python train.py --model="self-supervised image encoder" --dataset="drawn small creatures on textured ground" --train_examples=101725 --image_size=32 --crop_scale_min=0.4 --horizontal_flip=true --color_jitter=0.6 --method="simclr" --arch="convnext_v2" --isotropic=false --norm="layernorm_no_bias" --hidden_act="gelu" --mlp_ratio=4 --layer_scale_init=0.01 --inner_norm=false --patch_size=[2, 2] --depths=[3, 6, 6] --widths=[64, 128, 256] --kernel_size=5 --projector_hidden=512 --projector_out=256 --projector_hidden_layers=1 --temperature=0.3 --init="lecun_normal" --residual_init="none" --optimizer="muon" --muon_scale="original" --learning_rate=0.0086 --momentum=0.85 --nesterov=true --orthogonalizer="polar_express" --adamw_lr_other_params=0.0018 --ema_decay=0.999 --magnitude_pruning=0.7 --max_steps=5500 --batch_size=128 --epochs=6.9 --lr_schedule="constant" --warmup_steps=160 --weight_decay=0.03 --adamw_weight_decay_other_params=0
Rows from block 9 of a small self-supervised image encoder, named by matrix and row number. Rows with one number belong to one neuron. Each number is 50 + 12 x the weight over its row's rms, rounded and kept within 0 to 99. All counts start at 0. After the name is the row's rms in percent of the matrix's.
Before each neuron's rows are labels from the 100 images, of 14976, where the neuron reaches its highest value: "patch colour" is the nearest of a few named colours to the mean colour under the peak; "lies over" is the class under the peak. Only what is clearly more common there than usual is listed. The data: drawn small creatures on textured ground.
# fc1: MLP up (model.blocks.9.mlp.fc1.weight, 1024x256), inputs 128-255
# fc2: MLP down (model.blocks.9.mlp.fc2.weight, 256x1024, transposed), outputs 128-255

patch colour: brown
lies over: body
fc1.359 104:50 50 50 50 50 63 50 36 50 50 49 50 22 50 88 50 50 50 40 47 50 50 50 50 46 50 50 50 78 50 50 50 50 50 50 33 50 50 50 50 40 50 50 50 50 50 50 50 28 50 60 50 27 50 28 50 50 50 50 50 35 50 50 50 76 50 50 50 92 75 50 50 50 50 50 50 50 50 50 50 50 29 50 66 50 67 79 65 50 50 50 50 50 50 50 63 50 65 50 38 55 62 50 50 50 50 11 50 50 55 26 50 50 28 50 50 50 13 50 41 50 50 58 58 50 50 50 50
fc2.359 113:50 50 50 50 50 50 50 50 50 65 64 14 57 74 50 50 50 50 50 50 50 64 40 50 50 50 50 50 50 50 50 50 50 66 50 50 29 50 23 50 47 50 50 16 50 50 50 50 50 50 50 46 50 50 50 93 29 50 50 50 50 50 50 65 50 50 50 62 50 50 00 50 79 50 50 50 50 16 94 50 50 60 50 50 50 50 50 50 50 50 50 50 50 50 50 50 50 50 50 50 58 50 50 45 50 38 54 50 32 50 50 46 50 51 50 50 20 50 72 29 50 50 23 50 50 45 50 41

patch colour: grey
lies over: body
fc1.577 131:50 50 50 50 38 50 50 42 50 50 29 50 50 50 50 70 50 50 50 23 50 26 50 50 38 50 50 50 50 50 50 05 50 50 50 50 50 34 36 50 50 50 50 50 50 50 50 43 80 56 50 50 50 50 50 57 38 50 50 20 50 50 50 65 50 60 50 50 50 30 50 50 10 59 50 53 50 50 50 63 50 50 50 50 50 42 83 53 50 53 50 50 50 50 50 39 53 08 55 50 74 50 20 50 32 50 50 50 64 50 50 50 50 61 50 50 50 50 50 50 50 50 50 74 64 36 50 50
fc2.577 117:60 50 50 50 50 26 50 50 50 50 50 52 50 50 50 50 50 50 64 34 50 50 50 90 50 50 50 50 88 79 50 50 41 50 50 50 39 50 50 67 72 50 50 50 50 50 50 50 50 50 50 07 50 50 50 62 50 50 50 50 29 50 50 50 50 50 50 85 50 50 50 50 50 50 75 50 72 50 82 44 50 50 71 50 44 33 50 50 65 50 50 50 59 50 53 50 50 50 50 50 50 50 50 50 30 50 55 82 50 50 50 62 50 50 50 50 50 50 50 50 50 99 50 50 50 17 62 50

patch colour: green
lies over: body
fc1.382 080:64 50 50 61 50 50 50 50 50 50 50 50 32 08 50 69 50 50 50 50 50 38 50 50 50 50 50 50 50 32 50 50 40 50 50 50 36 50 50 50 72 74 50 50 58 50 50 43 50 66 50 50 54 50 12 50 50 31 50 50 50 50 53 99 50 50 30 50 50 50 50 50 50 55 61 50 50 50 50 50 37 50 50 25 50 50 64 50 31 50 50 32 50 50 50 50 81 43 50 50 50 50 53 50 50 50 50 59 38 50 50 50 58 28 50 50 50 50 50 43 50 50 50 50 50 50 35 50
fc2.382 078:50 28 50 89 28 50 50 46 58 50 50 50 50 50 50 50 50 50 50 50 50 50 50 50 49 80 27 50 50 48 50 50 50 50 50 50 50 50 34 50 33 50 50 45 50 50 50 50 50 50 50 50 66 96 50 50 50 50 50 41 50 66 50 50 50 50 57 42 50 50 50 50 50 50 50 50 84 50 47 50 76 50 50 50 50 50 70 50 50 50 50 50 25 50 66 24 50 50 50 50 06 50 34 50 50 50 50 50 22 50 50 61 64 50 50 50 50 50 50 50 50 50 50 17 50 50 50 50

patch colour: green
lies over: body
fc1.678 149:50 50 31 50 49 37 50 50 50 50 50 50 50 50 50 50 51 50 50 80 50 62 50 38 65 50 50 50 41 50 50 50 50 50 50 50 50 50 57 50 50 31 66 50 50 68 50 25 28 76 50 50 50 36 50 50 60 50 25 50 85 50 50 30 50 38 50 50 50 50 50 50 67 50 50 32 35 50 50 50 28 72 50 50 50 50 50 34 50 50 50 50 64 43 54 50 50 50 50 50 50 63 50 50 73 62 50 50 50 54 50 50 50 50 50 50 50 50 50 50 40 79 50 50 50 50 50 50
fc2.678 146:50 50 50 50 50 50 31 50 50 50 05 52 50 50 77 18 63 31 50 50 50 50 66 50 50 50 50 50 28 50 36 50 50 82 50 31 50 50 50 82 54 50 50 50 50 57 50 39 50 29 50 50 51 38 50 50 50 50 50 50 42 50 50 63 50 41 50 58 63 50 64 50 50 50 50 50 63 51 39 50 50 50 50 50 50 50 50 77 46 50 50 50 38 50 50 50 50 50 50 50 50 27 50 50 50 56 50 29 50 50 50 50 28 50 50 26 50 50 49 16 30 34 50 50 50 50 50 50

patch colour: grey
lies over: body
fc1.277 103:50 14 28 50 50 50 50 44 50 50 00 50 50 50 50 50 65 50 50 50 47 50 24 50 50 59 50 50 47 50 50 69 47 50 50 68 50 50 50 50 50 50 50 50 50 50 50 24 62 72 50 50 50 50 50 96 50 79 50 50 50 84 50 50 50 75 50 50 50 50 99 50 50 50 50 50 50 73 50 50 44 50 50 50 50 50 86 72 50 53 73 50 50 50 50 50 50 50 50 42 50 50 50 50 50 50 50 53 50 50 50 50 50 50 50 50 67 50 25 50 82 51 71 50 50 50 50 40
fc2.277 119:50 19 21 50 50 71 23 50 50 50 72 50 54 50 50 44 50 50 16 50 36 50 50 50 50 55 50 25 30 50 50 50 33 50 53 50 50 89 32 34 21 50 50 38 50 50 44 38 50 50 28 32 50 50 50 65 50 50 50 50 35 92 50 50 50 50 50 50 50 30 50 61 50 50 50 50 50 66 42 25 50 41 50 50 50 50 50 50 41 50 50 26 55 51 50 50 50 50 77 50 19 50 80 50 50 50 50 66 45 50 50 50 50 50 50 50 29 50 57 28 50 20 50 78 38 48 50 20

patch colour: grey
lies over: body
fc1.114 079:50 50 50 50 50 50 50 50 50 62 50 50 61 50 50 50 66 50 50 64 50 36 50 50 28 50 50 64 42 50 50 50 50 50 73 50 09 50 50 50 50 50 50 44 50 50 50 50 27 50 77 40 28 38 50 53 50 50 50 50 53 50 50 50 50 50 64 50 50 50 56 72 50 50 79 50 50 34 50 50 50 50 54 50 50 64 50 50 70 26 50 50 43 89 68 50 50 45 50 50 50 50 50 50 50 30 50 50 08 50 50 50 50 50 05 50 50 50 50 50 50 50 50 50 66 50 52 17
fc2.114 084:55 55 31 50 48 50 50 50 50 50 50 50 50 01 19 50 50 50 50 60 50 76 50 50 50 50 50 50 72 50 50 50 50 50 50 50 50 50 50 50 50 50 50 50 28 50 50 50 50 50 50 20 50 50 64 50 50 09 50 59 50 50 50 50 71 50 50 24 50 50 50 50 50 50 50 50 50 50 50 44 40 21 50 43 00 50 50 50 50 65 50 50 50 50 50 69 50 50 50 50 50 50 50 78 24 50 50 78 50 27 83 50 50 48 50 50 50 50 50 50 50 50 70 50 50 50 93 57

patch colour: grey
lies over: body
fc1.594 118:50 30 48 50 78 50 50 50 37 34 90 33 50 53 50 50 28 50 50 50 50 50 50 50 50 74 50 50 50 50 50 50 58 29 50 50 50 50 50 36 50 50 86 50 50 50 50 50 50 70 50 63 50 50 55 29 66 50 33 26 50 50 50 50 50 61 50 50 50 92 50 39 21 50 50 50 50 50 72 50 50 50 68 62 50 50 72 71 50 50 83 50 75 50 50 33 42 50 50 50 33 50 50 50 50 23 50 34 50 50 65 50 17 50 50 50 50 22 50 50 50 64 54 50 26 50 50 50
fc2.594 103:50 86 50 50 43 50 50 50 17 50 50 50 16 50 50 50 50 48 50 46 50 31 50 50 50 50 50 50 50 25 39 50 50 50 34 50 50 50 50 38 50 50 50 50 50 50 50 50 50 32 50 50 50 50 50 50 42 50 50 14 50 50 49 50 50 50 50 50 50 50 21 50 73 45 50 36 50 50 50 50 50 50 50 61 33 53 64 50 50 50 60 50 79 50 50 50 50 50 50 50 50 50 50 61 62 79 50 50 51 50 50 50 47 76 22 50 50 50 50 50 50 50 50 50 23 50 44 50

patch colour: green
lies over: body
fc1.679 085:50 50 50 50 50 50 50 50 06 50 50 50 50 50 50 50 84 50 81 50 50 50 50 50 50 50 50 50 37 50 19 66 82 65 50 50 32 50 22 39 50 87 29 79 23 50 50 50 50 50 50 50 50 50 29 50 50 50 50 50 77 70 50 50 68 50 50 50 50 50 50 69 50 50 50 50 75 27 50 50 45 50 59 50 50 50 50 62 50 69 84 50 34 26 50 50 50 87 50 50 72 50 50 50 50 34 50 50 30 50 50 50 50 50 50 50 50 50 50 50 50 50 50 50 50 50 50 55
fc2.679 084:50 50 50 50 50 50 50 50 50 50 71 08 50 50 63 50 50 50 50 66 19 50 37 50 50 50 50 50 50 49 50 50 50 50 50 50 50 37 50 50 50 50 50 57 50 50 50 50 85 48 50 73 33 50 50 50 50 38 50 50 82 50 50 50 57 50 50 50 50 50 50 50 43 14 50 25 50 50 50 50 50 50 07 49 50 50 50 60 44 50 50 50 50 50 50 25 50 59 50 50 50 50 50 32 50 21 61 50 96 50 50 57 50 50 50 50 78 50 50 50 65 41 50 50 50 50 49 47

patch colour: brown
lies over: body
fc1.400 109:50 25 50 50 62 50 50 50 50 50 50 77 50 50 50 50 50 50 59 50 50 50 50 50 50 50 50 70 50 50 56 50 50 43 50 50 50 50 69 50 50 50 50 84 17 50 22 37 50 56 50 50 80 50 50 34 67 50 21 50 50 30 33 50 50 77 50 50 50 50 50 26 50 50 66 22 51 11 56 50 50 50 56 50 50 62 79 50 50 50 56 50 81 50 50 47 15 35 50 63 50 42 39 50 50 50 64 50 50 50 50 50 50 53 50 50 50 27 50 50 39 50 50 68 77 50 50 50
fc2.400 106:50 50 50 59 50 50 50 50 50 50 50 65 50 50 50 50 19 55 32 35 43 68 50 50 79 50 50 50 29 50 50 50 50 50 50 50 50 50 50 61 50 60 50 75 50 50 73 50 50 50 50 50 74 50 50 50 65 50 50 50 76 50 50 50 50 50 25 24 50 24 50 50 50 50 42 50 50 37 55 62 50 38 50 30 50 50 52 50 71 64 50 50 32 73 50 53 50 29 50 50 21 51 50 50 59 50 50 66 66 09 50 50 50 73 50 50 57 50 50 50 30 50 61 08 50 40 50 61

patch colour: green
lies over: body
fc1.764 107:50 50 50 50 50 44 50 28 50 50 50 50 50 39 50 50 50 50 50 79 50 50 50 44 50 50 50 20 49 34 57 50 50 64 28 50 50 50 50 93 50 50 50 50 50 34 50 50 21 50 38 67 50 50 50 50 41 86 50 50 50 08 50 50 76 50 50 50 57 50 50 50 50 50 50 50 50 50 50 50 50 50 23 39 50 50 50 50 50 50 94 35 50 46 50 10 50 50 50 31 50 50 50 50 50 34 50 50 50 43 50 37 50 74 50 59 50 50 50 50 50 30 63 50 50 50 50 50
fc2.764 104:50 50 50 50 50 43 50 50 28 50 20 50 50 77 50 50 50 50 32 33 50 50 55 50 41 64 50 50 74 50 58 51 50 50 44 50 50 50 50 50 75 50 50 50 50 50 50 50 50 50 22 50 27 83 29 84 68 50 50 50 50 50 53 50 50 23 50 50 50 52 50 50 40 50 50 50 50 50 38 50 50 50 63 50 50 50 50 51 29 50 50 50 55 50 77 25 68 23 14 50 53 50 22 50 50 58 70 63 26 44 50 50 50 50 50 32 49 50 26 50 50 50 16 42 50 55 76 50

patch colour: green
lies over: body
fc1.364 103:47 50 50 50 08 50 30 50 50 50 50 50 50 50 50 50 52 50 50 59 50 26 50 40 50 50 50 50 50 50 50 68 50 50 50 50 50 50 50 65 50 50 50 50 50 50 50 50 50 74 50 50 50 62 50 50 50 50 14 27 61 44 43 50 50 50 50 50 51 50 50 50 50 45 50 50 80 20 50 75 34 50 50 50 50 50 50 42 46 50 50 14 50 50 76 46 50 64 50 66 50 50 50 50 50 50 50 50 50 50 50 26 50 50 50 69 44 50 26 31 42 50 50 50 50 50 56 50
fc2.364 102:73 24 53 50 25 50 50 50 50 50 50 34 65 50 77 32 50 50 85 44 50 50 50 50 33 50 50 48 50 50 50 50 50 73 50 50 50 19 50 57 58 64 09 50 36 50 50 50 50 50 91 50 60 50 50 79 50 37 50 50 50 50 50 50 36 50 47 50 50 50 50 34 50 50 50 50 50 50 50 50 50 50 50 50 26 50 50 12 21 50 50 50 67 50 50 50 73 50 71 46 50 55 50 50 50 60 50 52 11 26 50 20 50 50 29 50 50 50 50 50 50 50 01 50 50 50 27 78

patch colour: grey
lies over: body
fc1.358 118:50 50 65 61 74 50 50 50 50 50 50 50 50 50 50 50 50 50 50 37 47 50 50 37 16 54 50 50 50 70 50 50 50 50 40 50 60 50 27 38 50 50 50 46 45 50 14 50 46 50 50 28 35 37 50 27 92 53 50 50 72 50 37 50 50 50 50 50 50 50 41 78 47 21 75 72 52 50 50 50 50 50 44 14 29 50 68 50 50 53 71 91 50 50 44 50 50 50 17 50 50 50 47 50 50 50 31 50 50 61 50 11 79 32 50 50 77 50 50 50 50 50 50 50 50 50 50 50
fc2.358 124:50 50 50 50 50 50 50 50 50 50 50 50 50 63 50 50 50 50 41 66 50 50 09 50 46 50 52 65 90 49 77 50 50 50 50 59 50 39 50 32 50 70 50 50 61 50 50 50 61 50 50 50 44 50 50 41 50 50 50 50 50 59 48 50 50 50 50 44 50 81 50 72 50 50 50 50 50 66 50 50 50 50 50 66 41 66 50 28 50 50 33 50 19 24 66 50 50 50 76 50 38 50 69 50 50 50 50 50 16 50 50 50 50 50 50 20 50 50 50 27 50 50 15 50 50 50 54 50

patch colour: grey
lies over: body
fc1.460 114:50 07 50 50 50 50 57 50 50 47 50 50 50 50 50 50 25 50 50 37 50 65 21 50 26 80 50 50 66 50 50 50 50 50 50 50 62 50 50 26 50 50 50 67 50 32 50 50 50 50 50 50 50 50 50 50 50 50 25 46 50 50 50 28 50 50 53 50 50 50 46 50 21 50 50 50 50 68 50 50 50 50 50 50 50 40 99 63 50 28 50 50 59 50 49 50 50 50 50 50 50 50 50 61 50 50 23 37 50 14 50 50 50 50 50 50 50 50 50 50 46 73 17 50 50 65 50 13
fc2.460 121:50 50 50 50 69 50 50 50 50 36 74 50 50 66 50 50 48 50 50 50 58 43 50 93 50 45 50 50 50 50 50 50 50 46 68 12 68 73 29 50 50 50 50 50 50 50 50 50 50 50 20 50 51 50 50 80 50 50 93 50 36 85 50 77 50 50 50 50 07 50 50 50 50 50 86 50 50 59 27 67 50 50 50 50 50 51 55 50 50 42 50 50 50 50 66 50 50 50 50 50 11 50 50 11 50 50 46 50 32 50 50 50 50 50 50 28 26 50 50 50 50 30 50 50 29 50 17 50

patch colour: grey
lies over: body
fc1.394 090:50 50 59 50 50 58 50 36 50 50 50 50 50 50 76 50 19 67 26 50 50 62 56 50 34 68 50 50 50 46 50 50 50 52 50 50 61 49 50 50 50 50 50 50 45 50 50 50 50 61 50 50 50 50 74 50 50 50 50 50 32 50 50 86 50 50 50 50 89 50 50 50 50 50 50 50 50 50 50 74 50 50 79 68 50 50 92 50 42 54 50 50 50 50 61 50 50 50 50 15 50 46 50 50 50 90 50 50 09 16 30 50 58 50 50 50 65 50 50 50 50 43 50 50 77 48 50 50
fc2.394 107:50 50 50 50 50 76 50 50 38 50 50 50 50 62 50 50 50 50 50 50 50 50 50 50 70 64 50 07 50 50 77 50 50 43 50 50 50 32 50 50 50 41 50 50 50 50 50 50 50 62 50 50 50 50 74 73 73 50 50 50 50 50 54 50 50 73 50 50 50 50 50 37 50 50 50 50 37 19 50 50 67 50 50 50 33 50 75 50 50 50 65 50 50 50 50 50 50 50 80 33 50 48 50 50 50 50 40 50 50 50 41 50 74 50 48 50 50 50 78 27 24 52 50 50 50 50 49 50

patch colour: grey
lies over: body
fc1.754 117:40 50 50 50 50 50 50 50 50 85 50 50 64 50 21 50 50 50 60 18 50 50 50 50 16 50 46 50 50 50 34 55 50 50 50 50 50 57 50 50 50 50 50 50 73 50 50 72 50 50 50 50 50 50 27 50 50 50 51 73 48 50 75 50 63 56 50 50 50 10 50 41 50 50 44 57 50 50 60 63 50 50 50 50 50 50 50 50 50 50 50 50 50 31 50 28 50 50 50 50 50 50 50 50 50 50 79 50 50 50 50 30 74 50 50 50 80 64 37 50 50 59 50 50 50 50 50 24
fc2.754 157:50 50 30 57 50 49 50 37 50 50 50 50 50 34 50 55 50 56 77 50 50 57 50 50 50 50 34 50 50 50 39 50 50 74 50 50 50 49 50 61 66 50 50 50 20 50 57 50 15 50 66 29 55 58 64 24 50 50 29 57 50 50 50 50 74 64 61 31 50 44 33 31 50 50 75 36 50 43 50 50 24 50 50 69 51 50 54 39 50 50 50 50 50 50 07 60 37 51 53 50 50 50 50 64 31 50 50 70 50 57 25 59 50 50 50 30 50 50 50 61 50 53 50 50 48 42 50 37

patch colour: grey
lies over: body
fc1.70 096:50 50 34 50 50 50 50 47 50 50 50 20 50 50 50 50 50 21 50 50 57 67 74 50 50 68 50 50 50 51 50 50 50 50 50 69 50 63 55 50 50 50 50 50 50 50 58 50 50 50 50 18 50 81 30 50 50 50 83 50 48 72 32 50 50 50 50 33 50 98 50 25 50 53 72 37 50 50 50 50 50 50 50 33 44 50 85 50 49 50 50 50 37 55 50 50 50 28 50 50 69 50 66 50 50 50 50 50 86 50 50 50 50 50 50 50 50 50 40 50 64 56 50 50 75 50 33 50
fc2.70 095:50 50 50 50 50 50 50 50 50 50 50 50 50 50 86 58 53 50 50 65 50 65 50 50 50 50 50 50 50 95 50 73 91 50 72 50 50 50 31 50 47 50 50 50 50 78 36 61 66 41 34 50 73 72 50 50 50 62 50 50 68 50 50 50 50 50 50 50 80 50 50 39 50 31 19 23 50 50 77 87 76 50 50 50 50 50 43 57 50 50 50 50 50 54 50 50 50 50 50 50 50 50 50 50 50 50 50 75 50 50 50 70 74 50 50 50 44 50 50 50 50 50 51 50 50 50 50 28

patch colour: grey
lies over: body
fc1.747 059:50 50 50 50 16 50 50 50 30 50 13 50 50 50 26 50 50 50 21 50 50 50 50 50 50 50 33 50 50 09 50 69 82 50 06 50 50 50 50 37 50 50 50 61 50 50 50 50 50 50 50 50 50 50 50 29 50 70 50 50 50 85 50 50 75 50 50 50 50 50 81 73 50 50 50 56 50 50 50 50 50 50 50 50 50 75 74 50 50 50 50 50 50 29 50 50 50 50 50 47 50 50 50 50 33 50 50 50 50 50 50 50 84 50 50 22 50 50 50 50 69 50 50 50 50 00 74 50
fc2.747 058:50 50 50 50 50 50 70 50 23 50 50 50 69 34 36 37 50 50 28 50 50 50 57 50 50 50 50 50 50 68 78 50 50 50 50 50 68 80 21 50 50 50 50 50 50 50 62 50 50 50 50 50 50 50 70 50 17 50 50 71 50 50 50 50 50 50 50 20 03 50 50 50 50 50 50 50 50 50 50 50 50 52 50 23 63 50 50 50 50 71 50 50 50 50 50 50 50 50 50 50 23 50 50 50 74 50 37 31 50 50 50 17 50 39 50 50 50 50 50 50 50 50 50 50 72 72 50 50

patch colour: green
lies over: body
fc1.68 084:50 50 50 50 50 50 50 50 35 50 53 83 46 50 50 31 50 47 82 50 52 50 50 50 50 50 28 50 50 50 50 77 50 88 50 50 50 50 50 49 61 52 74 50 50 56 27 50 50 96 46 50 50 32 50 33 76 50 34 69 50 47 29 32 45 29 50 50 50 69 50 50 50 50 50 38 50 50 50 83 50 50 50 49 50 29 50 50 50 50 50 50 70 50 79 50 50 40 50 50 60 46 50 50 45 59 29 50 76 50 50 50 50 50 36 50 50 50 50 33 48 50 67 62 50 50 50 50
fc2.68 086:43 50 50 83 50 50 50 50 66 50 23 50 60 43 50 50 50 20 50 50 50 50 50 50 50 73 50 50 50 18 50 47 50 50 50 50 50 50 50 71 50 37 50 25 50 87 50 45 50 50 81 69 50 50 50 50 50 50 90 52 50 81 50 50 16 50 50 50 55 50 50 50 63 50 50 50 50 50 50 50 50 50 50 50 50 65 50 36 66 50 50 50 50 50 88 50 50 50 50 50 31 14 70 50 50 50 68 50 50 73 69 70 10 50 50 50 50 50 30 16 50 50 50 50 50 54 27 50

patch colour: grey
lies over: body
fc1.684 107:50 50 50 50 50 50 50 41 50 52 50 50 50 50 50 86 50 54 50 50 50 50 82 50 50 31 58 50 50 50 83 50 16 50 50 50 50 50 50 68 50 50 50 50 50 50 50 50 50 50 50 50 50 50 50 04 50 50 21 50 50 50 50 50 50 50 50 50 50 50 50 81 29 49 42 63 50 19 50 50 21 50 50 83 50 37 50 55 49 50 50 50 50 50 50 50 50 50 50 50 37 28 80 50 50 50 50 68 74 50 50 29 18 50 50 50 71 50 43 50 50 50 46 66 70 49 50 50
fc2.684 112:50 50 45 50 50 75 50 50 50 71 50 74 50 50 50 50 52 46 50 74 50 50 50 50 50 29 50 50 50 65 50 50 50 24 38 68 50 35 67 50 28 50 50 50 50 50 74 50 50 50 50 50 50 50 49 50 50 15 50 50 50 50 50 47 50 28 50 30 64 50 72 50 50 50 50 50 50 58 67 50 61 50 27 50 37 50 50 50 47 77 19 50 43 50 37 40 35 77 50 50 50 50 50 50 62 32 44 50 60 55 71 64 50 55 50 50 57 76 47 50 54 54 50 50 50 50 50 50

patch colour: grey
lies over: body
fc1.317 120:45 50 50 50 67 50 20 50 33 50 50 50 73 50 50 50 50 50 50 50 23 50 82 50 50 47 30 50 50 50 57 50 78 50 50 50 50 48 50 82 50 50 50 57 50 50 14 50 50 75 08 50 50 50 50 50 50 50 50 50 50 65 50 50 51 50 36 50 50 50 50 50 50 50 50 56 50 50 50 58 50 33 50 50 58 50 50 50 50 50 44 50 50 50 48 50 50 50 50 50 73 50 69 99 57 50 77 23 50 50 41 58 81 50 50 50 50 50 29 50 58 12 50 50 50 50 50 21
fc2.317 110:50 25 50 50 50 68 50 50 50 50 08 50 50 85 87 50 60 50 50 50 50 50 50 50 39 50 55 80 50 50 50 50 50 50 12 50 69 58 50 50 50 50 50 57 50 50 50 50 50 50 50 18 59 86 50 50 50 50 50 50 50 50 50 50 50 50 50 50 50 50 59 50 50 37 50 84 50 50 66 50 66 50 55 45 50 50 50 50 50 50 50 46 50 50 59 50 35 50 50 20 22 50 50 50 50 50 49 36 35 50 32 79 26 35 50 65 20 50 46 50 50 50 50 70 37 50 50 50

patch colour: green
lies over: body
fc1.733 093:38 50 50 50 50 50 50 54 50 50 72 50 31 68 50 73 50 51 50 50 65 50 50 35 34 50 11 73 50 50 50 68 52 50 46 50 50 50 50 50 65 50 50 36 50 50 50 50 50 50 50 34 50 50 30 50 50 25 50 71 50 50 50 50 12 50 50 07 50 50 50 50 91 50 50 50 50 53 50 50 15 86 50 17 50 50 50 50 37 50 50 50 50 50 50 50 50 46 50 55 39 50 50 50 50 50 50 50 50 50 56 50 50 50 50 50 19 50 31 50 50 50 50 78 50 83 50 50
fc2.733 092:73 50 50 50 50 97 50 50 69 70 50 50 50 50 50 50 50 78 50 50 82 50 50 50 48 50 50 50 50 50 50 50 50 50 87 58 50 50 33 50 49 62 50 50 50 50 38 50 06 88 80 50 50 50 50 50 50 50 50 50 50 50 50 50 28 42 66 50 50 50 50 85 88 50 50 50 55 50 50 17 72 50 50 50 50 50 50 42 50 41 50 50 63 50 50 50 36 50 64 50 34 50 74 78 50 50 50 50 60 22 50 50 50 50 50 50 50 50 50 50 50 50 66 50 50 63 50 61

patch colour: brown
lies over: body
fc1.337 100:50 50 50 51 50 50 51 28 50 55 50 43 26 50 50 90 50 49 50 36 50 50 96 50 50 76 50 27 68 38 26 50 50 50 50 50 22 50 50 50 50 07 50 50 48 50 57 50 50 53 50 50 50 60 50 50 50 50 50 11 50 50 50 50 50 50 28 45 50 50 43 40 50 50 50 50 50 50 50 50 50 50 77 50 50 50 35 50 50 32 50 50 50 50 50 50 17 50 50 50 50 50 50 50 38 50 50 50 50 50 50 50 50 50 65 50 50 50 50 65 59 50 50 58 50 59 56 16
fc2.337 098:50 28 50 50 50 16 50 50 21 50 50 42 87 50 50 52 50 50 75 50 50 50 50 27 62 80 50 50 89 62 50 50 50 50 50 50 50 50 14 50 50 24 50 66 01 50 50 50 50 50 50 50 36 55 50 50 50 25 66 50 50 22 11 61 50 50 50 40 53 50 50 50 50 50 42 50 22 50 18 68 50 50 50 50 50 50 37 50 50 64 50 50 50 50 50 50 50 63 71 50 50 50 50 50 50 37 50 50 50 50 50 50 50 50 50 50 48 50 50 54 50 50 50 57 52 38 30 50

patch colour: grey
lies over: body
fc1.140 122:50 50 50 50 50 50 50 50 50 89 50 50 50 50 50 86 78 50 50 43 29 50 50 50 50 50 50 50 50 81 50 50 50 32 80 49 50 50 50 50 50 50 30 50 50 64 75 50 35 36 72 38 50 50 50 50 50 28 50 50 96 50 50 50 50 50 50 30 50 58 50 76 50 50 50 66 66 41 50 77 50 50 14 50 50 71 50 50 50 50 50 50 50 50 50 50 50 31 47 50 50 66 50 21 42 50 50 50 50 37 50 50 16 50 50 50 72 57 50 50 50 77 50 50 50 50 50 50
fc2.140 139:78 38 50 50 50 50 50 50 71 95 34 50 50 38 50 65 50 50 50 50 50 50 50 51 50 34 50 50 50 50 50 50 50 50 50 50 50 50 50 50 50 70 50 58 60 50 50 50 67 50 50 50 50 50 09 36 50 50 12 62 50 50 50 50 50 50 66 50 50 53 50 50 50 44 50 50 50 35 82 50 50 50 27 50 50 50 50 66 50 50 50 50 50 50 50 50 36 50 50 92 26 50 72 50 50 50 55 50 50 50 23 29 50 62 50 09 50 50 78 32 50 50 42 42 50 50 50 85